{"model": "segmentation model", "train_examples": 195000, "image_size": 48, "horizontal_flip": true, "num_classes": 2, "encoder_conv_stem": true, "decoder_widths": [64, 64, 128, 256], "decoder_upsampling": "transposed_conv", "beta1": 0.95, "eps": 1e-08, "sam_rho": 0.1, "epochs": 13.5, "weight_decay": 0.2}
Rows from block 6 of the encoder, named by matrix and row number. Rows with one number belong to one neuron. Each number is 128 + 24 x the weight over its row's rms, rounded and kept within 0 to 255. All counts start at 0. Numbers have three digits each. After the name is the row's rms in percent of the matrix's.
# gate: MLP gate (encoder.blocks.6.mlp.gate.weight, 416x160), inputs 0-159
# fc1: MLP up (encoder.blocks.6.mlp.fc1.weight, 416x160), inputs 0-159
# fc2: MLP down (encoder.blocks.6.mlp.fc2.weight, 160x416, transposed), outputs 0-159
gate.35 084:134123145149125160138106130084130135120110138130106087137154094139087138104167120111096125091118144159139129140086143132103126113150158135137109151054135114109094131103129138154153176124123140152135121142140151154081083110172104125143137130179139070125150154187128130106112123105158120135142089119129094137144127066103163120089092148113166128130125143150129136151140140119098154167150107112161130108113100110091142143158174144111113120141142154170125119095147124156129125165116119
fc1.35 081:145097143141083125137127139110146151127146150106148064129139101131125121121112116076140093120114152127126149127124142149133100171133131129170104169084130150121098109160107155121151124136098138132165122152117146152128130130163094110142119089155140115153117162176106131160166138109125069130159047140146149111118151110106096120146109131142159054081089136109146128133132123120068152143163154153157115132102107121148124130149126143139103133130122123138145107101138102146096124155099105
fc2.35 087:115095171112074129142095117099143140163109119113141108122079133096125154090166113114112131140092150096095080119129135125112146131101103124101099119127159139116151150105136124099135125167134128121117115106166134140118135126120100123112145153189143102125130063186100106106087087115148155139151132147129165127085145153104123111113140128140123132091122081120088114134112124097142124117141112134145157090164128072118100161110109126194140155138139100128121127155149102107112128156118097
gate.36 095:147121148127115097141138149173098143149117166144140145170102139119198147109108167106107122123113128140137100094121078150132140101119092143142145129105124120131120120101129144114136158110152097162152126112131105132135112136156106141163174131123114141173161149112135125179149112138192113108168092127110144113136123095161127106144116130180155145119131183120122071113138153143099118156095134105158134147138133133144108076120072123133123134159167124160116085128147138143149096171120131
fc1.36 089:123151142126134079083156148130108147142152143116122149159107168173182112135108142129126107101140124165081117085159130134140096171150114125142144064090140172138123151118122127094170087130160108144116085115139112143153097112132122121132187099145084122133142111099119135143112126144131101144149105136140133122150092113145161058143107125149143135123135169127104140117128106142103164109086114123106116103140115147140143108143099144160138134135165132145131133141129101181141075163120128
fc2.36 100:167118142097150124167126154132176132123122126153086123146157151152135160149130092139123113171116118126146130166180112127155128142122159107123117128083136130102152175137153122170112144140114114159135155088133116102112160118113106100167166156142164128190132122136095142116171130153139105125092111155142140133107112151150170114134129134110121135128176116162117149123153125134131121153158140162149136104069121127144094163112093104125136183165134169099161175136107103106150113104144133
gate.37 100:116153114127156132178094137098085144128172131106139129115137133177089145107147115157139107135176117143164132132120137147164101143116105152122149111119129121111126094154131143134149118169109131167133138109178107159132118158105112128116152127114109158158119138131105126128122142138105091132161116179150136134136122129148091150175151126116099063155146120133111080171062087125111121101142109150114123119094100130116144108121150152152130134100137212134155121139118081130126123094134156
fc1.37 092:115136137168149123114134158175173094139122148133060152151078117074114126147119158138119130159085141144118118092123145068134135117130111130132139162129142140150140115128109128133119108100095136119113132134110095141140156102141115143140123143141148126084121115136157134110125153136151113139151161146120140149144132117086133101105129111144104099080143108139132159044144112112124156139097134102122116117164120124144113137080094162120135100124089102128137144124139122064129087162066084
fc2.37 105:121124135107103130150122118112082133134183117136131101135114118129100114137150139113112160114100106102065093126142153136155138116100108092151112105138130076134090156148154083135117114111140112168130117125088103087137134116122159148150111151122137107143159160141122129155139132155129095126130112107100112147109147131169148101106112215119126156110127138124147113124105109116138100121126149141110196104069167110127099118149093112123146102126144139102133101121112153144153160146079067
gate.38 105:156157117121170149176093173161151185103126135137138126110148162135149137127172146131142101151131128113125106134162120105123160123130107128141134143171128135148145103070133125152111129171115120084118157172120130081152143081122132130151088081151112122069128165112141150145160134084102097097122112112130110116125157152138102140111150161122161134122126107143193152136111136146129135118103137186087118122104101134130144139093141149101122113155136105130128145149110138145079118108114145
fc1.38 093:121163128153123106096140100132151110131110107134156140123111136128126115120102144115105120086118178152141128074091096150142149139110142079105143158102146131141105135108152098147129152184145154142134103106137104161101108163081133114104147158161125098108139103151132134116109099118131105119159148166152102098125079156111104115134093093130102126110142133090118159107128156121142147174123063076158134159115087100151136173110119112127132125130142106137108129140125166142102178130140083
fc2.38 091:094107144107137149164140150103103116121128107099153123123149084091154146101122103099104158146114159149105176100136126101109127092113159113151098162111153102101119172120138138142149103179126116113126109114129138078133083133139080122100111150050169119159149096130142139157167124119132150130096169126128119131114127172115169115122126108127124127112115147152156122158156141126148153089160098175115136164128136101113144118121101138184114127127124133104141137143117135157090121163090153
gate.39 106:124113148154128134171146133160119179162162180114176156113112155151162138137127121119157140069111134117150104167137134131138166136107160108133174160140127136088136149131140105138119151141152128079120142098142109105146126125155127144118138114197157124106155127114146144104139127116150100137135150159078109107143112127144163120127104112136161126120168129103114117113163178142132144115129130115146141100125159141077109123095122137175159141131125184100171161122165089130080112120132135
fc1.39 098:137123167184136103144164135109182146129125123119163139118124095148142116074168086116103124162101124097165089102105111108130125128164134120148134135118132104155094151110081103112118095122139128111135075111128155133104153098118149087137143181181151124103160148162110111144114114137129087135136120106115118134121123151097136114151106094158084178148085077134164125146144128152105167117138147135104105136174144144107154142120107113161158141128147115125180129121132118112128140141118133
fc2.39 106:130122129123115128173151122117140145114124142119112119116117085145153128103126103123133145172123142113112152112110126129124125096137121134111140132148148110160106129142132101058137142166144107177077077147134139113104179134064106085131102158126122153112140145127095125146108110098118131132057123196134148136114109116100140148117132129157151113127121139106144125165126104141152159114144154101133125110137148114145135111176103139084169085106109056130140130099175153129096098144129138
gate.40 104:124168109163152141135091093137156114084119141123110135108154113137117106179134095185135116122106135104101112101165104178127093117154173111160119118109139129153159145174120118066099113082104149128110151142144061138177170150125120173135134133151133123112111110158124113109124116173153123141145146170149119162148119132130160139152124119115121093139131128154127144103164143118130149153137139122132095127140152121088126150117124109121121130141157133166139186157116137139130085148085148
fc1.40 102:124164108131162069185149168143138158146174110097168116131122135127115126156153118133156126145091110093102159099118111101129080129117145110135142131117116142116151130080144128120170125138160113127110112139127117165120152155098125139107120118097168120080134136110113115081129128134118157119119141151124099114135116135127137118122105161156117189160098120113095111122133150153145149107167104145103102102112111134096136158134155122116181078151108193135143141102130120072155150112094114
fc2.40 105:119115126110146119118165150160105158148106109113137120119097139130088103129092123126111100133142088066133128111069140127140126116111105110106118120149140108136158165115140098100101147128142168130135148132105103115135151139135203120158116171130108126122149135131143130151151146170160114107136125147076134150156180117118147172117136147156098151085122160109146133094099144105129113180136148124084183143096110124107154115157126139139138132136120181098156105145158173099104159137139149
gate.41 088:122102173158121168098125092143116111160163124119147123148100139130166133121100142120119149118092067144140112157094136103155087154164128123131105101155117129137110098153103104164184145146119128144119135117152132084104139068147147129138168104143118132149144108124093121101116096143144125163132147147124079132146158098169129157102136145134115097113143112145135108141098113106108121137151120116156115113181140160074081110146112135127115132146132096112134153120101152130205140110096127
fc1.41 092:121145127098115117100101098169105114101109130151114140127128129147147142151115145120193148140125126144116164135100099134136123155174149147127162085092127117151150121130142138122122160134136095121146110117168154145112101112082152095171143097088069128128103125155099107196149112153139107119142105114122197126148160126179151153156154150118151113107081133139113132147153095132099122188135134152139181136142101153115133107128119097141139091111146097144128104123133139101132138149154131
fc2.41 092:145152107118164145128138157129121110142154151114118104102150139117169111108149151106149073088154114121144122149137125098087132111125154113145116119085193125074112133115163117160106096146071134165128148112120125119104134109141137105085143169125131120073104138134135123118121136097131128142108108118133128107167153148089176121096131081134123129128109152120102103111106111130158168136106138104144123119196147139074136107156133156117172149143111144115108115181164119126135153123085134
gate.42 113:137123155112117163129101168129107098093096119122131111134138167191151140123136130180077115137127145142163097098162148131114136142116149139102051144101135105123112132167155148129120150144115106112107104109125108105159118069127117118135083147107132103142108149102183146130145125152138113097135122131118099131121124126116122141130151151123155088129132095170099192140111134122149155134145162099118129071103118149135123132145142137118088139139150117152156140117145154152182187125127102
fc1.42 107:129169173118112144095163142141122114150111121154164121120135108128126108122143151121105129123157129166092185147099130097096149102154139169135125157173155182101092128142068106135150086144084151122090145153136092153109135144160155148156135108116139131060132087143101099154156136103119122111093106119120104177102132118141131159136183125160142108163144105096135140131133168157123117147132183119123115117117130159150119137125155134156136162113120149133109132124114134138100135133126153
fc2.42 099:167145123084102142116129110093116131138133145109116148100129125099128146121088155128161116131155152126128145119113155140120137156156124088104125101147132160118126134091119108129102135135109135178114135139128110127144114077079139157142110107128130114151116106158175173152153111126122106115117118195137100144148120111147129109160094158151126150146184113162131112129206115150152147129135146111098102122163174136083125144112158127143134168158121092141143122091154160101148129097100067
gate.43 089:126095112155132116134131125148120151118081190138104107110117144119145162118148093129146104122118121079107120149141127130105154134146125163144168113165096160130116109106127141134116104115104134117140168162144127065142126070095096127112155125140123102127143128137164126106123152110176125133133111073141146119134109128114130178137157142120138123169092107132157146116104129147126138112110252146111122137146099148101156133086122161113102137121120078122119133120139143148119117126104128
fc1.43 123:119136054121122112163144100120119059134154102136118144119124120120113112167082123141109121117137142128161102153091148097125130120107107105072108123043145131120135109120141096168109141137126132155139089134124147128150131199143124125131155140110161159088135114127130105136110143119163088110148121157134111123124142118144150110158102162120113108113140118143133126069117125134112119143152141137096129122185106115106113110148125123133126168122138191136118100107144138183124178137149118
fc2.43 099:150107101108121120124170135149154146105116139131151114106082128141138155117143098145175158147139137142103097129119104130108102096129105100149134136099157144125112130146131124106122134123109147086136168098162110108149118199132123126095127134109173127100135144114121137167110129155112130152139136144109116075130126144135152158121177137144121121100146102108158143190170134151139125069163128082112138106085079119090174125121142154146129137149125150122125134141113139092104182109189153
gate.44 120:132120184170101134151088097094100158111102147125164130142137169167130163083140094161141124154133134165129164117192114165131120161122149122148079147147125155105130145163174124093120120123118135139149185128122132148100136091132143132094157121175085129118144135102141149140131102147149135125148121159143156130145120144155129126130149103152150108140111162083078097142124134183145117120129149077125106137082177141142135150122099115135148123164142110124140129124134128150136126146100131
fc1.44 113:129142155155153133070126119082172095148105137143160132137141103125117112087102102105126140136097142121105126176076107130121120094144174101123194105098124125121137123108123091151124149127140074098091148163106134107131134133112127155109101156117108131128090129115173110111126154116142156128174108097138131127113136123125097116146114172125151119142157123153116098132153141093135171157106169114133138121131088142137142139124086125095128191129115168102109115129113137136149064118097140
fc2.44 118:126127136117086150193126150098057131114133148114117097094119162115149150152101130147113129165127130131132132131121129104141148172118110178156105157082112103121113074118146139097140113132172149137094117206108117133102094124140138136154115122135136119130136114132130150062146143130129106134112158130141119108122115135154120104158126203121147102094170163123144111120128138081130084124106138127136150134135175135151129105137135120107121180116125164117141126099151098165117121127153118
gate.45 095:077135108114122111119103158116133155123175174199170143139093145116157148124130154165090153145110148136200141136117139141127172145136152156112142112103164135093115103124138139138149139121145100172158124132147175107080120089137144114106163116145116082102141128091127148173101110125144134126105079120106088181132116150144144110135124087115161122121105129134143149121130113155164157144138133103129131121164116121167117140155136119118122119115135079111156132151097088145129138125124130
fc1.45 094:114085098111125159139140141145133134129145149128118133136149112123178123119177140138083165084121115132159132153140105137152177119177147120158108153143154139144110116141130117107121125141139128143163122106150138088119119143132152078125153187129104120107142130127107121095116163095137161139141050160109129148161159082139139126086178143149125073135137161094149161135129104125138106134090123109093146150125207115175132160102132128134091127116142122109140137105140112136142125128134132
fc2.45 103:138108130106112157117092118124168119127145128143121113109124152119148111130120125175107155087140111159103169143121135136118184130164108137088129126161151178157142157131130149110171174130104109137151116103145102120120145143132144151093151123160135107140128167168139108090149145150148149119103138129173113162093184167105091093153135111179103155109127122150158114141136130144152161160110145118118143141143060114092149120105138120131168102115159134169110101132154108110173114110132116
gate.46 110:076136108096136107145131153110161140132103099115120135125114161120127101063098128086150131118130130135161161136150135122126146146155139160128106112144155149123140142081131160171120140087144120088157076137128141122128136128095123091167131090111162138098150156132115145137123080164127098099159114115122093135124139143150123164101098111145127088113085157147141124097105150130102096112141138140142097113113079112105130085129162128154146097171115123126099113137096151183095082128113109
fc1.46 108:135109126141127099143106088183133144132141147139150105145147165142079128119164159146176131129126114114075123113144124120103121119106127072088097149135130142123150156152166122086104159112108130140118145150147158093171150168134164167142141161133132102161132146169105126138108129138107145114166158131134108118139149114169130181141131133156169123090125149092144105138116103128159119139131148106127128114117104122159104095120107115107184154064158137165138107119164142139158118124136169
fc2.46 104:102122138160146124120103129121113119131114115119130146169158137131100176155098142160097158166149145170125120129095088087149104155107112118147125117136146108121143141126113106109171152156143114141150127163126121149146126080130072125126111116140124054137135130107135116121098115153150139122131053123116128134163126190146114083160152133090155088155106102092118132119161155142124121154094107123158128152184154121141126122128167129106147119114123079127120121127151139103103152110118074
gate.47 097:156118100122162128159135100118125147147106122166151139156098122134115181145129133132130152119156113114121122180149148127143122130144126156174164174106202178122143140131111149161122103129146152102114169123129171092093119134113144108111107128132088171155065150170130127103126134107142128116157131135171130135112103112143149122100119162107135090078148069127172115140146127118143123115097120131094148127106126114113173092117102112145133177141117088121126133132117127109125117087105111
fc1.47 105:134135131121139145123119076102097113106100129139132175165117117135115148160156137100106135116129108143132147185154153156131115103137115088141173185101200154117133119103142166114121114134110125124115154127105179108119132121095163110106097113128100122124077120119132104126095157119155148096155112103143131134089124110151106150126112156136130097085131102121156137096133118133153118117101153118081119112055137140126156113123081101161141160123109122097095134135142152076134158121151123
fc2.47 110:077136133143144144132101122127113105119122137179098143141116148122150094101116147106146135123152097075090125134148124162174090139142134169091137117124120108149119091138119143101112152096133138134093152141120131122126148135171164157121114160117125152153136104134120130139142133113130119137118136157152146130152137150161153156113108072118128162173101128114128140180137150106119139147140116128096117137115080178111150119123140152092110135128137146127069094123087076081086107087059136
gate.48 091:159139143182131099127065109138106129109096129161163131110177132128119131152133115096150107129101113122116169125136130158139133129069109127118139099160136119114144168130109080117144170127171088064085156116105095118163133124107135131130124138122140159142124174125138125125129110156109130146089150077110156127193159136140124137164109106122111121136145151130131174145093121162148133136102149129164128109131143135113126141147180099138135123149118103149108119123142138117068136182118129
fc1.48 094:135128138139091156142102129120134173117128120094142122124071130146095097080120059102144147158133148129143138159081124152103128150119126118135093104089137129121111150167130166138151145133166123109107142175080126087138158100143119094117182159116106140112126159160163133114132150095099141089150121123139125114138122146147106113201099142134118167121126120108112135138105123097126133158063129094140152158115126144101093131133165155136118110127134126140176153125130130132092127149152109
fc2.48 098:127136166204117143099114150150089135154119147104133152112134125100078113151133128088140152108130147122133142086105165143130147146103136098156140166099132152092137097135164165150162123114183130135098125163087121130121140126154125163104117161155163134176142084129116118143141134169150128126113120141130152139113119079160115140118169153125108061139110129113104128129136162148160150087136124089137154105133113118128114172104117130129142133130099130099140125132170158097085141106155106
gate.49 128:115132110114114115093120118158126079175126140132147136130101126154124100121109110084122098149149141124144144129085141153105100127106188139107078144100161135114135145177169109160160138129145129122133125154120142181146144156145151105117136127111141137135147145153072118100117133150132151148112146198151085149135155151140118147124131164152127093123113161110106090109087117171160160122154162128130135129097102127161148118138110121105150147147139204130131137138124156136122187120132153
fc1.49 102:092180147099103084124114124130081094111136074122100147120131130113130122133159141101130152126151085146122152083123113154128093126138144099114120143107125156135133098137165103121130139112116099109135106164126127154131134100121141086164123117144123160077124146140124139048115114141133131132094154197116089121150130166124120138077138153124141151135095120090157089111126144171113131136142058131137134121095130144109124113118107113134110099133145149101118187112098129119110164139141149
fc2.49 114:113132100135157102121147132126129149150103110110135122117182148143143166146108106105152118145099101151144104154126082112130133167141124164140178104131106104123158116117078147097141146088156111101110118161123124149106132070104137133200117131130118136114104118094132109106149115125162139125113111178125129119091170117055119168128132154108120156110077134145154144135151163150127159147120136132117120082187123122144148142142158128138156132093137157137103086120128082135142155129139131
gate.50 093:128146115134173100088114161151104121132114132143163080109146107131143126132134156117161120206153139141118140177131106072109130137155078158132168131086128146123120128116121132121156119082148115099113131106114114166122113116140161094136098130121149139120127182107171128156144161134136199121129123140094124163111123104116149111135133150157137125146114158127114145114130120139115128145117119094126095114202144122161151117129127122143168087133139155104138153108099136104129165177102154
fc1.50 097:116098144102141100166124137171095115115127132122147132123073096100050167101104099143123131112133116109130138098135128127113127126157154101126094161104130112126154124189131119129133098118126158179104178132151147118182164109164129150176099084176086124104128087127151136130152145131140154141125169168123105126131142143116102161129147130121085146124118113137108130095120111136131123115147141139076117148183136140110115113140145116120117089106138119125099161174151121132106137134123097
fc2.50 102:116098103139126145136109175114157134105183091101136125126131127123074114138140127128157175151146141126134122116175103094136113108138118170121091125152133157101166092115139119127133182132122173127128143116103122120126186172113142140101072134159122123140123148151093100138145159095123138111114075166137120118080128127098155105148110081185131109125126142123129142118128119089124124134117109119143206133073140115110121128110124122129138149130164155102146112127127131117091145106086121
gate.51 105:109158146115104116061163140155131152141123116139092133126143107118101154122154115124127157125118140129096149089109165117099125142164113112139142157190151136130147105114114185138110128091132164121088088152123087173116101127120113114124122121107106100125094143120136148162140146139144146132130133142147179145081124115122135121114158108118126089127125132095135098150182121173123142162112129084137149129111171117117147153134137105145156111127145116150112156093091158112180187105110083
fc1.51 105:104083122122107125150108142104139134097138152124125117141096150124111182139099122175145083109121149116165112147150117149120079138148162091101070117053130108139130148093147130125152127139106120105149186097158126070119178102104090145114146130133171106158104097127154122090143121147147111147118135124127153105168112153122140139081149159095115143133112086144136134141104146094131152150163142129131137083136135123154119131148122120104124133116104134109112118117156146174107089129104124
fc2.51 099:138149186120128142123106153141119102111144148125158132136199159143134082131125187090107096168129131110139103100154205128144109161128152158113142115129121159124136147122116129136107095144095105147137086165127116126158117140126111119092103142138152128146112138123126171137161150122152140110172127131129146078114141127120135108110136112167143095118115154122143109135191071085150144179151117151127117122133154168154145122134130109132107143130125153178081127111106118120097119106119138
gate.52 084:165141100152098100161097093153107151111102143118128142113141138094132132091111125163116109111137171152136128160142080092101108091070145110141156145125145132117113140101134135131094095159155096117161147137097080142145148117134075096187111132094120118107123168119099125104148161103160118118119144150133142084172151105115142104123111114147109098088148121119127096124139133103134150112163130115111105132149149109167132093173119141104130132117157110130133119080155122097160142093085135
fc1.52 088:127116139135118107164149117096100104095175126121111115139192123122149103138139094165137103095097107103151135108077167144101133115130125157130128124117111133148138125078165163143148135184117139118108150133157116082100093103122129109121056126153116137094167123140120122119116175132164142142107160085121108151117094141078153125093126122119118093140138098125119118141185091119148117140148133089144111135084120095115127118153105171145111107140109136111101160136140141098150141137138103
fc2.52 095:154122187159131128131109107160134103129098133174147149148151114082095093147118105152130150171097121134116111149175107139086109132134128127108122138101127100152129146101120168122132078126134042123107120132168146138135158167098136125132140129090146144157094128128179134114124118095108119118118120166091172067127128124150123150090110109120123141154134164144155150136136105097096119128145132135130149112125109154173147127138096120069115130108124145098102119138132086141150150117152119
gate.53 098:129142112118139093138119084126110118082130137124119095177132124136151171142097151132114099124131113127121148151100130122122099142131067186132180105135112125131127149130086140129128114170189120102158134118122096127108135125119084121140106147084133124106096149131127111115141127130101148115161109135124160137156164116157123110163125162127089153112086108124152120143118065157161147115087117137124145137152107083102095135151137109113108100132123138160072100123127068117145159085118106
fc1.53 097:127113152115149110098125187104157154119116132128105122124155142131153125172122107085109099132139093143120140094197111101136131136072121131136112131113164059147091110131148135131158141116109158134114095145094097138157153111138103137097115135185139112091173115153159150093162123155127112091150109127159116121113088153083147115089155106134102128166176117137115136092157136125090146126137136148147148153111135114124136120170152135143127172132126122139136141113161153120135149171145123
fc2.53 096:079139122133144140115111118106145117117157117150160134188144150134120095150074142081123136138125145127123155137125135146135133150152095139102134125157087128189142125123117103146123088144105131150131123077186104117169097124131138099170158102096115092093129152107127100153121128160147103115134158110099130119118119127122114179170134183155141110093143099106163156121125119108127108126123132125138146130159088127103134146165151096160151067137144179123111123093127119116115160142136161
gate.54 096:136150112161141120128112079138126118119176147130153127132148125148110088161143185097141130175113107139150105113106131139161094116137125143081124177122120129105119103172127130091087121119126119109090122129129148145081114120120106162092115130114137148133111119132156123119070092094102091113070146108144137151120121119114121111091093121139143125154133131153124143134109123108104124142100091087149154086146156134062140156153102097100088121120113112135114172149148062126134116139131145
fc1.54 099:149139132132105152135145145162132108120111150152130126153122128106141110146146124164087130206146141134160115156151151127137097140111121156180172150102132089090103124125139047105123166132120144125124084125124131161130153153146129134137137114133106112075114170154107172131103137124131105134130163096153132122147120145127169111127118094179122150097095133140153141140157091145119100142089145099081165115165125154128157117113155141118112090122128134124103159182119115121094105133106129
fc2.54 109:153100161101134128102140150106107099149198107132139142107139154112127122165145138131133157141156082081108151182094107120151127141127090102079110094123113141109119121170097137150099121136120117142123119112113108108123087127116127121104080154088145139117146123133131142126145135154127110148182064088152111160130119101099111134110130130143100139094135146116140102108129136107145125119116112157118139084094143124172109118131105120136100176122136111073151091154076139152128145136094087
gate.55 093:163123153129128087121136121112117154117118095151113134117086128091146158081111091115170136096119125098119093143113102162083154112124150118119122111147109107129101143094130154148097125111133120168151101153080119143177108147175179118115150117132122109089151135120144140126107124148114108126149130173146163158112107135161154098143099153128141108113099138123177129116113100080130064102139123119120118139137135144118136124161115055154120109094123119174128175103137117147143139090107126
fc1.55 097:132139132091160098128117146109137117158130111111130129144177141163095118117129157154138148110097118129128157098155113135139175107104156142144110099138157102145105107081134116116142195131127105160102135118135110096121140162102118071130122151168128124129152148117167146115112120126118126137073132141121092132123112120107151126108104139127125095114182114141191102167151114128114117131126117178140150103139113123153133085133195084105084098179138115112134153112105174133136120131096155
fc2.55 089:127153148130139093140129175095106130142155112171152157132137116113120117122083153122077162154118142137132096137094137163148090082100121110141155119167096113082126119113104112151147118139149104141104117107085132105126128083125131130116172181149136139100131122111128134106120127123129146107150108106124142106156166097135160169147119132113124088121162096076109118074090102158113125118097077076137133148127114132147142134129145121184114109144102134128154115182128114126109094158117145
gate.56 085:127097131145111148145150158103118148122144160141135114086124162142103157178148086136120124122101164141102173154108062174109145123143128120139097141126148116084115130131091137102060132132115096179119137100127139134161148122103133129160105119149085144109060109105115150170142128142137113145114089095104114095148139124154147141107123110121156113132157093087122128139141119093142138138098134131123146139175103110136122170113103138147112152136159174145105156081150106112098124111131135
fc1.56 088:105151117125119117081135111179121113074113108092132114113172108131134104105116163112152125109115133129136133150117135139107071120093125111128142130108154154172103102079151130113137091122114134115110118130144129126080113135159145085154137121139089126172150140182116122099118121126091113153198124111124134131082072115103087140048135141112109184132123139098168106144129124098170136107162148139144125113126144136092127118107125132114108131116126140122123142103094146122150125124152158
fc2.56 091:164136113117135160120177123130146122077125137140182122150119078112104149167170132113112164124117120124110128102153122139109170088104153139165107171094125176180131161118088145110133164114138134133153147125139154112153154136131102141126081115144115138158132136104102166144133070124119123152164084140105130160132139142146113149099118092153120118111161154108138143164153165109121092110136130157158139153097092140123116136129150144147160145115156151131134151118149089094159116108114082
gate.57 094:161132165112126163092128113182110117153117185111108128144102120145143130134113111105136114119141096152158125159120153105116144132136114133113105133122126115145123126110114165130138098100090187116112149160130119110103107134147128108162165121149105124104092121165154126178147164125122113104093088087140117096109171109161172125152151169138150108130150139096095127098143133129146156149142197122112198114126116135133144133109153161145162178134140129130132149141104143123122185154132150
fc1.57 112:126149095140118128140127088110133110095134086153184138146163120125133136110134141137165107148124139092113133140144110119134112101131074097173166115159157135138164146110150148121117112149170109143105129086135127145154133135127160144165081097143160143124105120149124157158118081131120158192169099143121156136125116157133095107108145047138143136144132126164156137140154121137135122070141107180136117112183143128147128161140106150120117112112120090154144109138094132111146100121140136
fc2.57 103:106104129144157126060123103070096168160145081142108153110107108104099135159146133103064123126139135111128167148172101153097151142158121132131109113153066139137157125150107148102129142112175121134153103127149132125096146155118132118163114105155144148139109148121117111116159154152132140128147130148123160145148126135166073134127128121105129156085099125132095161124095166157155152114134110142128090140121086088135148153112121179134100117092125131123127184131121132148123092134123129
gate.58 092:133127130096111121141111103170100132122151110102166072128180131084140132065137118090121154155068099123122113159151135133141155101103130139117118114094100133162126109108153148121113120130160173126081118126129109138118086138114143145131089108151132112161124121102124117151107139121176141157141078148165153095109128151174128137106103173157108120117143111140103127095177128141138154119123151081097139159155158137123149124112118109138154124113128120088130129125138118125063084102121123
fc1.58 097:083134098135104098125129140087109156134131146152168118140113143116109165145062127154085124122153122128123138167151122153118164121131112165108094137108130113133135107131110167145116138129176140147127131129094096129107105173112141120113105108141125106128121129081083157103095154099140132091118109171176070121143130132120080109118123103119134081073131103138138124146149093098103126062144129153122133171123143112140171125144143125150133102125078132136102167107158135103121130126156134
fc2.58 101:103157158100098107152148105133143108127078085157133088074145108125095138155127126132145159118092135102158130150088120141112142146128111111136114099128148088120121102108110139123151099147095128166181128142134105127152134094131107124138160134101090124145150101158140155130107097095095099122111122141103161109121128145115187124168122068114097099107150138100168126179148163135133121137138119125151097141085114150110141144155127167134113088135120136080132109136151140132166088154097135
gate.59 111:147120103121121110118145142132129159136140156143143112105139122110110126141095129131099112097176116134141119189155143127103145121133138156145088121151082152117139165171120126128181152163123075132151185115114119117100148107147153118108125089131091149112124149151127120102127124113147138126090129111086027154135137155128118116139158176153152104141127131097120124144111145110151121151126163114139132123063107129140146113107149137118133067123139153112134125124093179150110145110100158
fc1.59 089:172114192103144094134136087152120132144106180108142147120160127102120105112131142129125079141100129106106080118139113115108127118155119115115119101109116145155104128148188141128144156140115133127104109122174097147194153159116158136078123162135108132094067113106114094147130090133094133098117124088156184124117139118158149140136112161105104132163110142148108161132106153098147093113124179118110147122129101115102128114121147156155135126152082142107139127127119131134089142124105134
fc2.59 099:113138140099138131147106147139117137148148162108152132138100130115090088125129087144142104112118144180121101156100158113098123142111102124151135145126148101115111118130167121142113101130132138120156132160146094131180115147120190107179131124102128110085187154149159087123102122155134101103112144127123093130116137102155144132126129168161155130154169163132146124111137156138104146112132155165085117121109106131129086149169179113156154151151116155114135112122157148093110191148089160
gate.60 092:127150104124100092105114114164148133098130122128142115127159136112123133110113133126148113166105128161093108106119119176110110124161113114158145148123088090153124145137171095143109100124148126105089135141126157129128177147108080162134093175099129119148139128131103128145101119100158105158148109122134145067118089124081177098103174157172126140111104164148177115122098112157115137138132149162146114156135160139138147113133150106102097141116115146108118090078139106122107191128131144
fc1.60 095:111124099155112105122176126134136122079137100098117155131125108129137138118140151126149128140136165171094085121112107107150124109043114092155145160150099107136154132140156073118124124114117133098126133110118121109118127131130110154143120174124140113124147132145080134081122156114139123159186116133145137069133108115114067101090145108120153120118084161143160146123179109142138104140112156156084104164094124124164109139108107126097081124158153126124148125091148132128124146118139126
fc2.60 111:136156080123130095162125101109128124146109114144111064134089133104157148111134141136097151137132145125112111127131145131140132158169125129105126110109105137123071108133100130138122107116166136122148133145146124113109121153143126068116095146145151108182145165106130154123111144157148100067097105124071187139162109131177115105130141098126111145163129084120144124126148142143120115110099126093086145122154155109153118123158103138116107101115155092127113145129107141164135197160169130
gate.61 105:126139126105130128135101148134147123100125131103107116074143176150161149135159156136146076096130150149116131093112127130095125136105161123153098135132091172105152141095113129109092133114167117154129116148143140122105097106120160096122166142115135148116126101164137105123150146093195135137090114122110175115113128114129139153069139128094140139140125167107120108098089102149166126134168145149113101159146113130160147125120128133120084091141091151149125138128124126119059179119115082
fc1.61 099:113153144121120150125168143103121122153127143145104141136117091149124138084095115109118135118128113119171117122126153118134119096105127098130072095115146151160103150144144148143146105181137160109166116096090135162144138094145106134130122121087110109150109135135176137089130142126147110127122118157174145178162141171140138137130145130136124131096111136123119168068127135137153125151129143167164140162076115126085148096161108156138155159152136071105097113103141124138200141136156132
fc2.61 094:117144110148115154144093164122112087118088149126140130102137143114152092088083149078132100165083088122092139187111119154116125123145083121113121124124130113117107141117119104096095125158129084091119142098128148121127133115086127147159145143106142186132165124144133137144131098100114129094102181097134089139100127125125120167079113140146125106125155126143172115145140132144104130093072139160123150160151148117102132166146135113131127148130108090116133166112145102133091134133113174
gate.62 102:118140087126137140118088068175144168141145124089151124116126155156146119107181139144139097139156148120116138128148138141131110070131139149148160151094113156105104139107141131145153167116139126126189143112093147131118141138106146095151150126116099108134153113098124113122123103123161155108160088153146119109122130097158138086136110147132112090141114131139085095152181152156075109083160163107113113142121119173134120160151138120134134173109100142162124082151118124161125150106128151
fc1.62 098:114131090127098152150115135150191108106116123105121156120144128130149176109155171154148137141147166186119114154114140134125099151146149092157119105115107136128163120114141140108134109110119114115081117131122131142112120123128107160110070115129055123144109081155113076152131122132161114110138072140096112111151136106176178065156172122133130105142140154106120119162134176137106136124150148103104131126122122112142116156125157126093144124113115169107105133138133150096089123141118114
fc2.62 094:112134107154111124151118111118124140152134097135125168126086138118111115171135101127098125118163119104165081125122112117141122121174124140094072150100148113137101127144118120184135140120079099139133125137086121139150101125163128158136125128172097123107156131145100108139103133068144080161127097159134110164146153103175151138086129121090116131143117140091126121143107087165150172105127105091129112154100131151120128134126123143149126131108072150100171167170114172125142146134153131